{
  "method": "mae",
  "encoder_arch": "vit",
  "encoder_positions": "sincos",
  "decoder_width": 128,
  "norm_pix_loss": true,
  "eps": 1e-08,
  "grad_clip": 3.0,
  "epochs": 8.9
}
Rows from block 6 of the encoder, named by matrix and row number. Rows with one number belong to one neuron. Each number is 50 + 15 x the weight over its row's rms, rounded and kept within 0 to 99. All counts start at 0. After the name is the row's rms in percent of the matrix's.
# gate: MLP gate (encoder.blocks.6.mlp.gate.weight, 576x192), inputs 96-191
# fc1: MLP up (encoder.blocks.6.mlp.fc1.weight, 576x192), inputs 96-191
# fc2: MLP down (encoder.blocks.6.mlp.fc2.weight, 192x576, transposed), outputs 96-191
gate.542 098:51 52 68 65 39 51 65 38 49 37 67 66 61 63 58 49 73 41 31 91 70 39 69 81 42 67 60 43 60 59 52 57 39 34 76 44 50 56 55 55 54 70 47 58 67 48 43 43 77 15 57 42 51 84 14 35 71 39 63 51 33 46 63 66 78 53 56 48 34 68 44 53 40 28 66 53 60 37 41 27 50 57 48 56 62 42 64 50 44 56 86 65 43 66 48 59
gate.543 090:64 51 59 60 29 71 37 55 43 31 24 52 53 83 64 37 52 53 58 77 55 65 60 57 22 79 50 21 70 39 48 71 14 28 50 41 61 65 31 57 76 78 63 58 55 76 43 46 53 43 37 47 36 57 31 38 74 41 48 30 49 34 33 54 80 57 61 59 40 58 54 68 56 26 43 55 41 32 39 49 51 78 28 36 46 35 72 42 38 48 58 25 31 49 66 38
gate.544 092:79 39 40 50 47 42 67 43 65 40 39 68 78 84 60 37 53 51 46 39 40 36 70 82 18 65 65 20 50 45 61 32 52 55 78 76 57 19 43 29 37 73 47 73 31 60 24 45 71 22 41 30 51 81 32 58 56 18 68 42 62 49 67 47 63 64 43 43 58 56 49 72 62 16 54 67 60 64 72 47 25 62 33 59 50 62 64 46 54 55 58 56 56 61 59 50
gate.545 104:62 29 54 57 23 54 39 37 39 53 32 34 59 64 63 33 74 59 36 72 41 49 34 45 52 55 32 16 51 54 18 31 35 34 80 46 34 40 50 42 54 69 79 42 39 46 20 64 67 12 70 56 33 80 32 64 72 10 75 48 61 40 47 61 39 53 66 13 34 49 33 53 36 48 60 36 40 49 45 40 29 70 46 44 38 46 82 53 72 46 42 50 60 69 41 49
gate.546 107:67 52 44 62 49 66 32 27 60 28 45 65 68 62 51 42 82 49 55 47 32 49 68 76 25 36 45 50 58 72 42 28 31 30 68 44 47 39 59 38 70 66 50 65 52 39 18 60 77 10 58 38 40 59 29 60 53 26 80 38 34 49 58 61 63 49 53 52 49 42 34 43 53 11 59 39 39 56 68 41 52 65 24 50 34 48 69 53 66 31 77 26 43 36 60 54
gate.547 091:66 37 34 65 19 53 29 43 49 78 41 42 44 65 74 63 74 71 48 70 31 44 69 60 63 54 35 28 68 63 37 51 30 29 49 28 63 60 72 34 58 73 59 45 64 78 50 47 76 25 55 60 57 88 41 65 59 52 49 63 65 59 64 45 35 46 39 31 51 51 36 48 32 61 65 44 65 40 65 67 45 46 21 51 52 62 71 51 37 25 58 53 48 51 29 37
gate.548 081:34 61 39 65 49 46 37 62 50 60 47 69 48 47 79 43 65 56 43 37 56 57 78 88 49 59 36 10 67 64 62 45 04 51 60 40 44 45 36 38 77 49 56 56 72 60 56 42 51 38 30 42 38 52 35 38 50 33 68 33 58 64 52 60 66 40 50 37 33 44 51 61 56 46 66 47 30 33 76 50 25 48 52 37 30 63 68 57 45 41 41 56 26 37 24 60
gate.549 085:49 51 79 68 41 61 72 51 46 60 48 31 71 69 74 42 48 62 55 52 60 60 45 65 57 78 63 51 59 30 32 61 37 29 43 49 47 59 68 53 61 75 50 48 54 39 44 35 76 31 60 37 29 62 36 58 69 20 32 61 67 40 48 46 60 40 33 51 27 53 39 78 59 38 78 55 55 70 52 73 23 48 38 58 40 67 37 52 56 56 71 59 24 49 36 32
gate.550 086:71 33 45 57 33 35 57 50 69 50 22 53 65 70 67 37 75 42 37 61 36 39 39 61 32 65 71 17 62 35 35 30 61 35 47 40 64 43 69 56 75 65 68 72 33 80 16 38 51 30 70 46 39 62 45 26 64 23 77 61 58 35 42 64 53 53 41 40 35 68 52 44 24 46 47 64 27 35 44 56 43 40 28 32 61 50 70 45 50 51 68 55 57 38 59 46
gate.551 078:48 70 69 63 28 28 44 64 68 29 45 34 69 66 73 38 55 58 35 46 51 34 61 68 21 85 64 34 60 38 25 70 52 29 68 67 50 48 68 60 66 37 65 56 35 38 49 64 73 38 44 58 33 88 22 30 52 46 77 58 70 55 34 59 52 34 49 31 43 58 53 41 40 67 52 54 64 34 55 57 56 42 22 67 48 66 54 66 64 54 62 71 28 53 34 36
gate.552 087:41 32 55 35 58 28 61 62 59 63 18 49 56 69 69 59 49 46 65 41 37 32 87 63 53 59 63 41 52 33 55 53 16 61 51 67 55 57 60 40 76 49 73 48 44 52 58 30 72 34 52 66 47 62 28 38 77 15 60 43 49 58 51 42 23 60 40 47 28 58 24 46 53 37 37 36 22 51 53 57 31 46 47 40 38 41 38 77 63 41 48 41 39 40 49 58
gate.553 087:75 38 36 53 39 68 50 65 60 58 38 35 70 48 29 48 64 59 38 52 66 62 48 52 49 57 41 16 50 33 40 62 16 31 77 40 55 46 68 50 63 67 57 43 64 59 39 61 78 25 39 47 47 71 33 68 60 16 51 48 40 28 41 52 69 61 33 31 39 64 34 63 64 43 54 37 37 46 35 75 50 75 27 48 44 39 66 77 74 58 43 31 58 37 43 50
gate.554 101:71 64 67 52 23 71 71 41 50 62 29 47 74 65 58 50 66 52 32 57 51 63 50 72 38 60 64 25 86 59 22 49 11 32 52 51 49 43 52 59 40 75 63 65 50 73 22 65 52 32 40 31 40 55 40 35 45 30 54 51 45 47 39 63 47 64 47 29 45 59 48 59 52 60 63 52 34 56 55 69 30 64 33 34 28 36 29 50 36 33 75 23 54 50 53 30
gate.555 088:74 72 74 61 53 49 71 34 68 25 25 37 62 70 69 26 68 44 36 77 50 43 66 54 29 63 63 27 80 63 46 36 55 39 64 31 42 39 56 40 56 40 40 51 68 72 32 35 58 29 30 52 37 82 06 60 54 32 68 44 68 43 39 56 51 68 37 46 29 47 23 66 67 56 48 46 48 40 58 49 56 62 23 66 33 34 60 50 54 46 42 50 62 63 30 47
gate.556 081:44 39 39 62 40 33 64 64 28 48 45 45 65 33 65 46 41 28 66 41 41 29 78 71 24 40 36 51 66 51 34 43 55 27 73 42 71 40 67 30 74 48 57 51 35 39 63 53 63 38 35 66 43 45 24 38 66 46 72 42 65 38 33 61 42 28 55 48 35 56 51 70 43 28 46 67 41 52 59 86 58 40 40 28 57 41 54 46 68 62 63 40 33 63 20 36
gate.557 102:55 45 60 36 45 71 62 44 45 40 67 37 58 69 45 43 76 45 37 67 49 54 45 61 38 79 71 37 61 52 31 38 34 18 62 44 70 37 65 58 49 67 54 62 38 46 14 72 64 52 33 41 49 71 48 39 46 57 44 54 66 40 37 39 40 31 48 33 68 43 34 69 69 43 59 64 60 45 41 65 25 75 42 60 50 49 61 51 55 37 63 17 53 53 55 58
gate.558 088:66 32 40 76 42 45 46 40 57 48 41 44 60 76 60 64 47 43 51 74 60 54 79 53 48 38 67 47 54 38 32 66 40 08 46 37 64 29 43 63 60 80 64 71 34 41 46 65 85 21 44 36 47 72 38 67 56 38 72 51 68 50 56 43 56 29 59 33 55 41 37 70 46 62 56 38 39 68 70 51 28 79 29 41 43 39 60 57 74 57 49 24 24 50 50 54
gate.559 085:55 32 38 55 30 67 58 44 52 58 61 42 58 71 62 26 39 61 29 47 27 35 70 61 41 76 62 49 50 42 27 58 25 62 81 61 45 32 74 35 53 53 60 45 41 52 62 53 70 25 54 39 35 52 21 57 60 37 53 57 63 32 52 64 39 60 42 17 18 49 45 81 40 58 70 30 38 66 57 50 28 72 45 30 49 35 49 55 77 63 65 24 48 49 42 34
gate.560 091:82 60 53 76 64 29 57 57 34 70 30 55 67 72 36 42 76 31 35 52 40 48 77 70 28 61 52 51 82 34 66 38 39 26 66 51 62 50 73 60 80 76 53 61 44 79 30 51 72 42 56 29 41 65 12 56 41 17 55 43 38 61 66 45 54 66 51 40 51 49 28 58 68 19 67 52 55 45 64 39 46 51 44 46 42 34 33 57 74 54 67 36 41 41 36 58
gate.561 088:71 32 45 73 21 36 66 30 70 28 53 61 51 48 42 33 45 61 56 49 53 48 57 69 33 37 31 46 49 46 52 52 17 21 79 33 50 41 45 39 42 44 60 75 42 45 21 65 62 46 47 48 63 86 56 53 52 34 65 68 69 51 50 59 57 52 65 62 24 65 34 59 58 56 42 39 58 57 36 70 27 54 51 55 34 35 53 35 64 40 45 55 55 66 41 68
gate.562 084:71 47 42 34 29 52 63 42 49 48 36 56 40 59 78 17 58 50 29 69 33 61 42 79 48 72 47 43 76 28 31 47 28 43 44 48 44 34 65 42 61 56 53 61 39 56 56 41 56 41 54 70 51 39 31 45 69 41 70 27 64 42 54 50 70 55 26 46 40 35 59 55 62 41 80 53 43 50 64 46 65 52 55 28 45 45 57 50 39 27 67 33 61 55 19 49
gate.563 093:43 32 41 49 41 66 33 49 56 37 47 30 77 58 52 26 50 57 37 62 54 59 40 69 42 71 45 20 77 33 28 52 37 45 67 64 76 45 28 59 38 50 57 43 56 39 29 40 68 35 49 40 58 64 29 66 48 31 84 43 70 39 44 52 67 53 25 30 50 34 30 47 69 69 67 73 59 43 45 68 25 73 47 27 54 43 56 51 57 67 58 51 60 55 58 37
gate.564 090:67 69 51 45 32 69 40 35 26 42 43 46 64 70 55 43 79 58 45 61 43 51 74 80 45 60 65 32 69 29 62 68 62 52 57 32 37 32 44 32 62 52 33 50 29 54 20 49 86 51 46 64 46 55 39 68 48 25 73 40 58 67 37 60 68 64 63 57 27 30 57 54 57 49 38 42 61 60 34 51 37 73 19 47 30 67 60 71 83 61 64 23 47 37 61 35
gate.565 084:60 62 58 32 50 37 46 51 52 54 65 51 57 77 60 60 56 61 33 40 57 40 70 54 57 69 37 36 51 27 45 67 18 28 52 43 74 45 58 50 63 83 41 61 34 40 51 39 67 58 64 52 37 78 52 37 77 37 47 55 38 67 56 70 69 67 38 59 44 32 34 69 39 40 72 67 64 64 63 56 49 38 15 59 64 69 59 45 32 30 34 28 28 37 39 52
fc1.542 084:36 32 27 58 59 73 40 43 28 33 63 45 58 42 49 60 70 63 63 48 64 57 40 40 28 63 56 66 42 30 56 29 52 49 35 50 61 68 39 58 26 63 36 49 43 76 35 59 65 47 62 17 65 39 39 54 42 56 44 56 45 20 48 81 69 61 74 49 34 38 56 41 20 66 47 44 39 38 51 53 61 44 47 74 50 73 55 65 45 64 37 69 28 62 31 45
fc1.543 091:57 30 46 31 71 20 42 44 41 80 77 64 41 43 66 28 28 70 65 17 61 64 53 21 68 52 44 81 58 57 54 33 67 47 27 46 69 49 41 65 50 56 42 71 27 49 59 48 25 48 28 43 44 40 40 52 37 72 45 46 50 45 35 62 30 30 44 57 51 33 39 36 35 48 40 35 41 41 44 57 55 25 72 69 70 29 35 42 30 39 28 68 45 47 40 39
fc1.544 086:51 68 61 50 61 29 34 44 46 36 47 52 63 74 45 55 46 34 46 27 53 65 70 69 34 35 65 52 26 28 33 42 45 35 29 43 67 47 62 34 70 33 37 51 56 35 51 30 41 54 64 26 60 19 41 52 34 63 44 73 51 34 45 66 34 46 27 42 61 79 36 59 26 61 62 60 42 69 58 49 32 56 76 59 56 35 45 63 59 24 57 23 48 48 79 27
fc1.545 097:64 50 31 70 44 67 56 75 12 65 44 43 71 46 53 38 88 23 51 51 53 57 32 67 65 52 59 65 45 59 78 45 24 62 62 28 42 50 25 60 48 54 60 52 48 58 47 32 39 32 58 51 36 61 62 49 69 35 43 29 66 51 41 45 51 37 72 65 17 65 23 68 55 54 74 43 52 47 34 28 40 74 27 56 54 43 38 44 71 36 46 42 62 56 60 17
fc1.546 104:58 90 56 43 78 44 53 80 44 51 23 67 28 50 19 76 47 61 31 40 67 44 42 40 58 52 56 34 30 27 39 62 27 68 36 54 33 58 48 70 62 52 41 53 58 69 57 46 35 49 45 70 39 57 63 42 69 61 25 28 47 62 58 24 57 43 60 54 67 53 61 57 32 24 66 29 38 50 41 51 36 45 69 62 61 40 31 60 67 57 37 58 37 49 41 38
fc1.547 091:32 34 38 71 75 66 53 52 25 41 27 46 47 63 29 67 32 76 60 25 35 70 50 31 22 21 38 56 56 40 57 33 40 42 16 44 69 21 49 53 61 54 61 60 66 42 70 59 69 70 40 51 39 45 69 52 73 51 64 42 43 53 60 59 29 38 58 73 39 52 82 59 67 59 33 63 50 61 64 23 39 35 57 81 80 53 33 65 51 48 34 42 50 67 61 49
fc1.548 086:49 80 67 54 37 26 53 72 62 41 36 53 50 58 25 36 46 53 56 54 35 30 38 26 34 54 31 54 52 63 40 71 47 66 31 44 54 44 39 30 65 70 54 80 48 59 40 74 55 49 26 46 47 49 28 70 63 58 61 36 57 72 57 67 65 32 43 56 27 39 42 32 33 75 32 31 50 52 34 42 61 61 37 48 33 42 38 55 52 46 62 17 72 60 41 79
fc1.549 087:34 25 48 66 37 60 39 68 69 44 36 56 63 27 51 64 25 59 59 58 40 53 25 65 75 46 65 32 39 56 63 65 75 33 60 41 73 53 65 75 43 34 64 51 19 71 25 37 43 62 54 40 71 52 49 64 31 33 30 40 48 49 59 39 69 39 39 73 59 64 64 57 42 45 50 18 59 35 42 30 58 34 39 52 57 71 32 65 51 44 50 67 56 66 36 35
fc1.550 084:35 61 32 46 43 37 48 80 60 71 30 32 61 36 79 69 63 52 30 66 65 34 67 43 40 30 81 26 56 21 72 70 49 64 37 41 62 74 40 62 45 68 19 50 69 33 39 43 39 34 71 23 50 56 51 53 68 57 38 76 56 65 35 65 32 47 46 74 46 48 31 72 40 69 46 55 75 65 42 59 71 39 63 57 32 53 50 29 36 70 65 34 57 67 43 56
fc1.551 088:40 33 66 63 51 41 39 72 73 57 63 41 26 61 36 17 31 41 43 41 59 47 77 61 37 45 33 41 61 36 36 58 36 34 70 61 57 41 61 77 66 68 75 64 76 33 67 71 26 63 54 34 26 65 44 37 30 46 46 51 24 54 48 31 26 67 39 51 20 74 67 65 62 51 67 47 48 45 63 28 58 41 36 30 52 70 32 58 49 46 60 77 82 40 62 58
fc1.552 087:49 51 69 57 58 60 16 51 57 37 68 73 59 72 51 47 50 49 68 25 34 73 43 68 74 43 35 60 30 53 71 65 60 60 31 36 48 30 52 38 27 31 63 22 68 65 55 70 68 62 73 42 58 49 52 71 58 37 73 30 73 51 38 69 63 27 45 44 31 44 34 47 59 59 53 43 48 48 43 41 30 61 60 47 70 56 51 57 65 62 49 53 65 28 42 26
fc1.553 087:46 45 58 64 54 36 36 40 28 48 53 69 28 60 66 32 38 29 32 38 62 70 33 43 63 57 72 45 55 27 37 46 24 38 81 39 80 60 60 69 69 56 46 28 43 57 28 60 38 37 47 68 49 37 47 59 54 23 78 46 60 52 70 67 59 69 62 37 29 39 60 64 28 43 38 63 56 63 54 22 46 46 63 48 62 69 81 35 56 63 40 68 53 37 67 57
fc1.554 092:29 39 22 49 50 56 58 44 43 75 37 59 49 68 68 74 70 57 34 75 33 48 71 40 28 62 35 31 56 54 55 70 53 68 60 59 37 67 41 70 77 67 53 59 31 40 39 37 29 27 30 51 49 45 43 57 43 27 76 64 54 69 62 46 27 47 40 57 82 54 51 72 38 54 41 55 50 52 36 36 47 65 58 39 46 35 60 48 40 62 39 56 56 35 44 56
fc1.555 081:59 63 55 40 77 37 27 50 52 50 24 44 72 51 31 49 56 57 69 36 38 25 31 49 71 56 45 37 22 41 56 34 67 57 53 51 54 46 64 46 60 71 55 63 68 54 54 68 58 61 72 75 51 49 30 29 30 52 73 50 58 40 45 17 58 47 52 54 18 42 30 62 35 32 66 60 69 75 54 42 52 41 72 70 58 39 58 37 43 77 50 69 37 62 58 44
fc1.556 092:35 44 53 65 28 72 42 45 33 62 58 33 69 46 47 62 58 61 39 77 37 54 70 75 35 42 63 65 75 25 39 48 55 58 47 33 70 70 41 64 30 33 38 32 56 57 41 38 36 63 33 46 61 62 37 72 67 23 49 32 52 46 50 55 62 47 48 42 45 42 39 36 54 71 38 62 80 73 38 70 42 46 65 71 45 76 38 46 70 42 45 39 70 24 55 32
fc1.557 100:20 50 39 45 47 22 69 71 54 46 45 42 62 59 60 63 45 26 61 32 42 64 87 22 57 49 60 59 25 73 50 41 57 63 25 73 35 44 51 39 54 49 77 42 41 32 76 58 54 45 56 44 40 36 73 25 40 49 75 37 67 74 67 61 54 43 42 37 59 29 46 52 55 43 63 36 34 51 29 38 45 56 82 69 69 37 28 39 35 75 36 80 70 33 49 48
fc1.558 084:71 71 79 57 64 44 65 50 35 54 72 45 25 64 51 39 54 57 33 76 24 39 52 67 56 34 65 48 52 52 56 26 57 69 51 63 29 70 30 49 45 36 70 29 50 50 29 55 48 41 19 39 49 39 15 58 62 32 40 33 60 62 58 28 43 48 45 35 50 69 53 76 46 28 65 32 62 57 69 32 53 50 53 20 43 42 61 65 22 43 54 54 50 48 65 64
fc1.559 089:61 27 56 56 61 67 49 43 26 48 66 57 76 35 35 35 40 41 52 45 25 58 77 45 60 63 49 29 44 50 54 31 38 24 39 38 72 42 64 56 38 62 53 40 65 35 49 59 76 47 30 29 69 33 52 73 68 13 69 45 50 68 40 66 65 32 35 30 37 32 52 68 28 52 37 76 70 63 46 31 18 57 35 54 17 64 59 61 67 74 48 23 55 28 54 31
fc1.560 083:54 63 36 67 72 46 28 33 64 55 60 49 38 67 44 42 60 34 28 41 36 44 45 57 59 61 62 30 29 59 43 22 61 40 48 59 68 69 49 62 53 65 64 32 22 42 70 46 37 71 38 63 52 20 51 54 58 50 34 47 70 73 26 33 59 76 63 36 52 33 70 67 52 45 46 53 66 53 45 70 33 54 58 55 68 35 67 43 73 63 59 24 65 51 76 47
fc1.561 083:44 55 67 58 41 46 30 40 30 34 68 52 47 59 45 44 33 30 28 48 61 52 27 55 45 49 79 61 55 63 28 62 45 65 70 43 38 45 23 34 40 45 32 40 28 37 26 57 31 54 63 36 57 65 31 51 57 29 75 34 26 69 42 62 37 57 33 64 73 79 64 64 49 29 47 58 53 48 53 63 46 49 32 49 67 63 32 76 32 53 37 32 59 63 72 57
fc1.562 085:59 73 62 36 57 30 28 61 60 25 28 59 46 78 58 40 70 67 47 51 56 52 40 65 63 45 69 26 57 60 28 30 39 65 77 25 32 60 63 41 68 33 30 36 60 60 45 33 51 39 41 50 68 86 39 80 38 40 76 71 46 36 43 43 31 55 63 71 52 37 63 41 55 20 37 47 66 34 53 38 36 51 64 76 40 66 59 38 48 63 57 57 36 60 70 43
fc1.563 086:70 38 63 68 55 41 28 54 68 58 30 46 56 75 58 48 34 34 29 64 41 69 31 70 45 74 69 44 53 57 44 23 54 26 57 45 49 79 55 49 41 48 41 49 57 82 44 42 43 87 68 60 51 36 57 34 64 34 58 48 64 54 27 53 51 36 52 42 34 65 54 67 60 77 59 53 33 64 62 51 53 56 44 48 80 46 67 18 58 34 50 61 47 70 26 76
fc1.564 097:22 45 47 30 51 45 54 52 70 36 65 41 17 51 68 45 52 68 58 75 42 30 29 23 75 57 36 56 63 63 54 61 53 65 49 36 55 44 70 77 54 45 38 73 39 46 33 39 40 56 35 65 62 57 77 29 62 68 49 58 59 40 46 59 45 50 39 61 47 51 79 53 24 32 33 52 38 68 65 57 60 68 78 67 57 62 14 42 25 64 41 68 41 75 31 71
fc1.565 079:68 23 65 35 52 38 81 59 32 33 31 67 47 32 68 71 54 71 57 53 37 54 48 64 52 35 60 37 43 39 66 53 54 41 47 41 68 63 26 47 45 75 70 46 49 22 37 62 40 33 69 31 47 47 42 30 31 75 27 66 44 51 48 49 50 43 37 55 51 65 26 43 52 28 55 55 53 61 50 37 81 23 49 51 80 72 65 55 36 46 33 42 62 77 34 44
fc2.542 094:56 49 46 44 47 27 74 54 75 44 44 58 79 62 38 61 48 31 37 47 80 56 37 42 74 41 59 57 65 62 55 70 25 47 60 42 46 52 61 49 43 65 67 75 78 37 40 53 49 42 73 39 41 41 20 42 60 22 38 49 36 61 65 59 40 58 51 59 61 23 25 48 54 64 88 38 46 51 56 30 55 45 40 47 54 76 37 64 76 43 57 48 52 51 33 11
fc2.543 080:38 64 58 37 30 44 33 76 61 31 46 52 22 34 30 54 27 58 52 74 48 31 33 57 47 43 53 45 46 65 57 58 56 36 28 54 66 34 39 74 66 58 59 70 51 36 23 62 62 43 49 64 49 89 51 31 38 46 39 57 54 37 43 44 56 29 76 56 71 49 14 70 31 40 63 58 69 53 52 35 65 41 57 57 29 32 46 54 27 70 73 42 56 62 60 32
fc2.544 080:38 31 63 51 42 68 37 70 24 21 30 61 29 41 48 73 36 42 41 40 60 48 66 61 76 15 33 44 53 18 39 42 62 32 39 66 63 38 51 42 33 57 67 64 46 73 53 56 55 27 44 67 61 83 57 33 51 24 73 61 37 70 71 35 55 33 46 61 70 36 46 53 45 52 33 35 54 29 56 38 43 69 56 33 41 72 41 33 74 70 45 58 66 29 55 74
fc2.545 097:59 39 27 49 47 25 33 66 32 64 76 59 63 24 33 57 59 46 62 47 51 48 40 34 64 45 38 51 65 28 32 60 62 68 48 33 51 27 78 58 74 59 35 77 44 40 86 32 38 28 42 56 60 74 45 45 45 57 65 56 66 34 33 48 80 45 42 48 43 51 70 67 29 41 56 32 23 58 52 48 63 62 48 50 27 60 58 66 68 72 78 86 66 68 67 64
fc2.546 095:58 57 65 44 43 51 40 36 47 67 34 81 74 61 80 37 45 63 36 39 62 27 68 41 58 89 35 45 44 57 42 45 20 75 59 58 57 42 54 70 63 45 44 35 32 29 25 64 60 32 66 72 44 67 56 71 50 38 53 71 09 50 62 29 32 41 44 38 55 74 44 65 27 69 21 41 71 34 35 76 66 44 38 49 45 38 85 68 30 65 47 52 48 58 57 38
fc2.547 083:62 62 60 63 66 66 37 35 72 45 49 49 73 28 52 59 61 79 33 44 31 50 80 16 26 56 48 61 48 38 32 51 49 39 56 26 60 42 84 72 52 31 53 75 49 52 45 49 64 50 74 45 42 62 28 77 63 52 62 45 71 34 70 69 26 31 74 72 23 27 26 46 54 50 55 33 57 56 38 34 39 69 32 71 32 54 48 34 38 64 49 61 26 38 73 58
fc2.548 081:35 36 62 21 46 68 67 30 76 45 51 37 59 48 58 55 65 51 65 47 73 67 74 41 29 66 61 73 31 52 74 59 46 33 57 32 23 43 37 44 25 38 50 50 34 28 65 41 42 46 44 51 45 52 25 43 45 50 35 73 41 57 42 50 42 44 41 42 63 46 30 73 55 59 26 63 44 75 26 49 24 62 72 66 27 54 29 50 75 40 50 69 56 71 51 24
fc2.549 076:53 61 43 69 43 43 66 54 31 63 35 29 44 38 67 55 67 37 31 20 48 61 68 50 69 35 33 61 36 47 40 39 26 23 54 64 21 24 36 33 29 61 60 49 36 50 38 31 36 34 60 44 34 58 30 49 21 70 39 35 43 39 25 34 54 80 28 51 54 52 63 48 41 34 32 26 67 65 52 62 30 67 51 46 34 38 48 55 68 26 36 70 24 61 82 72
fc2.550 083:49 70 42 49 47 37 50 54 57 67 68 65 74 39 66 58 63 62 30 42 43 39 21 78 58 54 39 56 56 41 44 51 31 32 41 28 66 16 59 43 35 53 62 79 40 35 28 71 23 61 31 64 52 66 65 48 45 57 67 37 75 45 28 69 50 50 41 51 33 42 39 42 41 69 44 33 67 48 26 29 56 53 71 46 48 69 33 36 47 25 53 48 57 45 54 49
fc2.551 078:67 39 49 67 65 56 59 31 51 43 30 69 53 65 23 37 25 54 31 56 34 33 34 40 57 33 33 34 40 41 69 36 62 50 28 31 25 59 66 75 38 64 36 30 56 19 43 31 70 68 53 74 32 33 63 16 60 66 52 55 69 31 67 61 45 40 36 59 41 55 40 60 47 61 40 48 73 53 45 52 67 36 45 46 72 53 49 36 65 51 66 78 65 39 71 63
fc2.552 077:54 46 45 50 43 53 59 43 65 68 71 29 41 71 60 60 46 53 71 84 47 59 28 68 30 21 13 72 53 31 68 60 72 51 56 19 42 64 48 33 43 40 52 54 40 29 55 50 60 61 61 29 40 35 81 29 34 59 44 30 47 71 50 25 53 36 66 46 46 26 34 30 41 56 68 49 44 65 68 38 29 27 54 38 51 42 49 17 57 45 40 31 47 60 71 39
fc2.553 084:66 54 33 62 41 40 55 70 35 45 74 50 29 77 68 62 42 45 50 75 51 68 50 29 26 58 62 55 23 57 52 46 43 52 57 45 31 60 17 69 28 47 39 38 43 47 36 50 33 69 45 51 73 24 57 53 38 44 20 65 43 63 46 73 85 55 41 32 36 44 47 63 57 86 59 47 46 27 60 48 19 26 48 53 36 41 49 40 52 69 40 37 59 34 61 46
fc2.554 097:48 36 30 36 55 55 77 40 69 59 28 37 56 46 48 66 25 41 64 57 55 50 34 83 27 85 75 48 73 60 23 53 47 57 18 29 46 66 51 46 53 56 48 61 61 49 50 77 35 58 71 50 47 37 57 43 30 68 23 53 67 37 61 60 35 36 71 29 67 30 56 43 33 59 60 22 57 44 34 53 63 41 65 54 34 32 37 59 60 30 42 47 62 74 62 36
fc2.555 077:58 64 29 61 45 57 52 40 79 75 73 59 52 32 39 72 30 53 63 77 64 35 30 69 62 79 59 62 45 55 53 43 43 63 25 44 49 47 26 40 72 49 69 39 65 50 54 40 27 63 80 56 39 45 27 39 68 71 61 73 70 64 35 73 30 33 60 72 42 51 41 66 76 52 56 65 52 57 62 34 38 46 79 75 43 67 66 62 23 33 57 59 35 27 49 38
fc2.556 074:59 30 49 57 50 24 28 67 49 50 36 23 33 39 55 45 45 54 54 62 63 32 44 47 28 51 33 58 43 36 46 43 67 42 70 62 53 41 56 40 57 65 56 44 31 57 42 56 41 43 67 77 72 40 45 39 66 57 56 61 39 52 51 64 57 41 69 41 30 66 41 59 56 64 56 39 26 47 35 38 79 41 51 32 65 54 91 75 57 85 60 48 43 72 64 49
fc2.557 118:55 54 61 30 45 41 48 52 59 45 41 27 56 47 55 31 61 32 63 55 42 41 57 27 82 36 39 17 56 45 74 41 54 54 74 71 34 67 68 36 43 23 46 70 32 49 31 56 50 59 54 49 35 73 41 52 66 24 66 43 49 44 73 42 47 57 68 43 34 34 76 69 49 24 73 67 24 43 48 51 37 50 39 38 64 62 46 34 49 64 76 33 55 44 58 46
fc2.558 084:60 41 33 27 50 51 50 17 56 64 30 66 54 56 74 69 70 26 57 33 46 52 55 55 59 63 26 26 73 65 64 70 21 74 47 34 66 55 44 57 44 39 72 36 40 36 26 27 35 58 57 67 35 58 62 68 45 26 68 61 70 77 68 41 82 42 58 37 68 62 63 39 24 64 55 44 50 70 75 53 38 73 33 56 21 69 65 41 42 59 65 56 26 64 41 45
fc2.559 080:54 50 41 63 53 72 43 38 43 34 72 50 58 74 41 63 77 56 36 41 44 25 40 39 18 53 64 50 44 67 28 39 62 59 46 37 63 51 68 25 64 75 68 55 40 25 31 74 43 53 56 59 54 46 59 26 61 56 32 75 35 69 72 67 69 31 61 46 75 59 37 37 55 71 43 39 70 29 40 72 65 70 65 74 47 59 56 67 54 51 58 29 57 75 45 71
fc2.560 077:58 27 66 74 53 25 37 48 64 23 39 63 59 36 59 65 75 37 62 43 44 50 43 71 64 36 67 45 42 36 54 22 33 51 38 43 42 43 70 58 38 72 70 49 39 36 40 57 77 38 41 65 78 54 56 47 57 34 45 38 33 64 31 81 63 59 66 37 46 76 47 63 56 52 37 46 61 56 28 40 53 63 37 27 70 71 95 59 57 62 68 42 22 63 38 32
fc2.561 078:21 61 64 32 57 57 38 51 38 50 74 34 34 45 59 33 29 32 56 27 39 68 53 44 35 62 25 25 67 52 62 55 28 28 40 43 39 55 41 28 46 25 21 67 50 21 58 35 38 71 44 55 48 44 52 59 66 50 61 33 24 57 50 62 49 37 28 66 53 30 77 28 68 64 66 30 72 53 63 62 64 35 71 57 48 20 26 42 35 49 48 51 55 64 66 77
fc2.562 088:43 73 48 35 58 48 72 46 77 62 45 34 31 70 35 38 26 52 67 44 34 51 40 58 66 53 72 37 64 64 47 28 81 55 66 48 54 56 56 64 51 40 63 60 27 31 66 59 46 35 55 49 28 54 31 33 35 80 16 46 63 32 57 52 42 72 50 53 73 62 57 57 45 38 36 42 28 54 61 24 35 40 46 62 84 42 30 51 66 51 45 20 45 64 38 52
fc2.563 090:59 52 41 64 56 32 71 39 23 21 40 65 67 64 60 35 53 52 46 41 47 60 76 46 37 27 79 42 77 66 60 42 65 38 49 54 63 59 26 62 46 59 82 53 48 36 52 32 80 53 77 49 37 81 49 69 63 63 83 23 67 67 51 53 67 69 59 47 14 47 71 57 42 29 65 45 40 64 47 56 41 21 43 40 67 60 61 38 63 59 31 50 59 54 44 53
fc2.564 084:42 49 41 67 27 57 54 53 31 24 64 68 26 62 29 60 39 36 47 75 39 48 40 32 87 54 35 48 27 45 39 57 60 35 66 65 54 52 45 27 54 46 84 39 59 74 33 53 57 28 49 32 71 42 53 55 37 39 54 61 52 54 57 66 60 43 51 49 73 46 53 72 53 57 52 55 28 59 37 46 71 79 28 14 68 42 68 52 55 68 35 19 64 68 41 43
fc2.565 083:33 53 45 63 24 49 72 36 51 57 83 61 81 61 70 69 57 75 61 61 73 27 66 33 68 49 60 55 62 50 48 68 52 32 39 23 32 73 55 53 27 68 38 32 59 64 70 54 33 34 33 50 37 33 20 31 30 31 39 49 61 69 50 59 55 36 54 38 81 60 33 30 35 69 30 75 57 61 39 38 30 40 66 61 50 47 37 61 54 68 28 31 50 59 57 57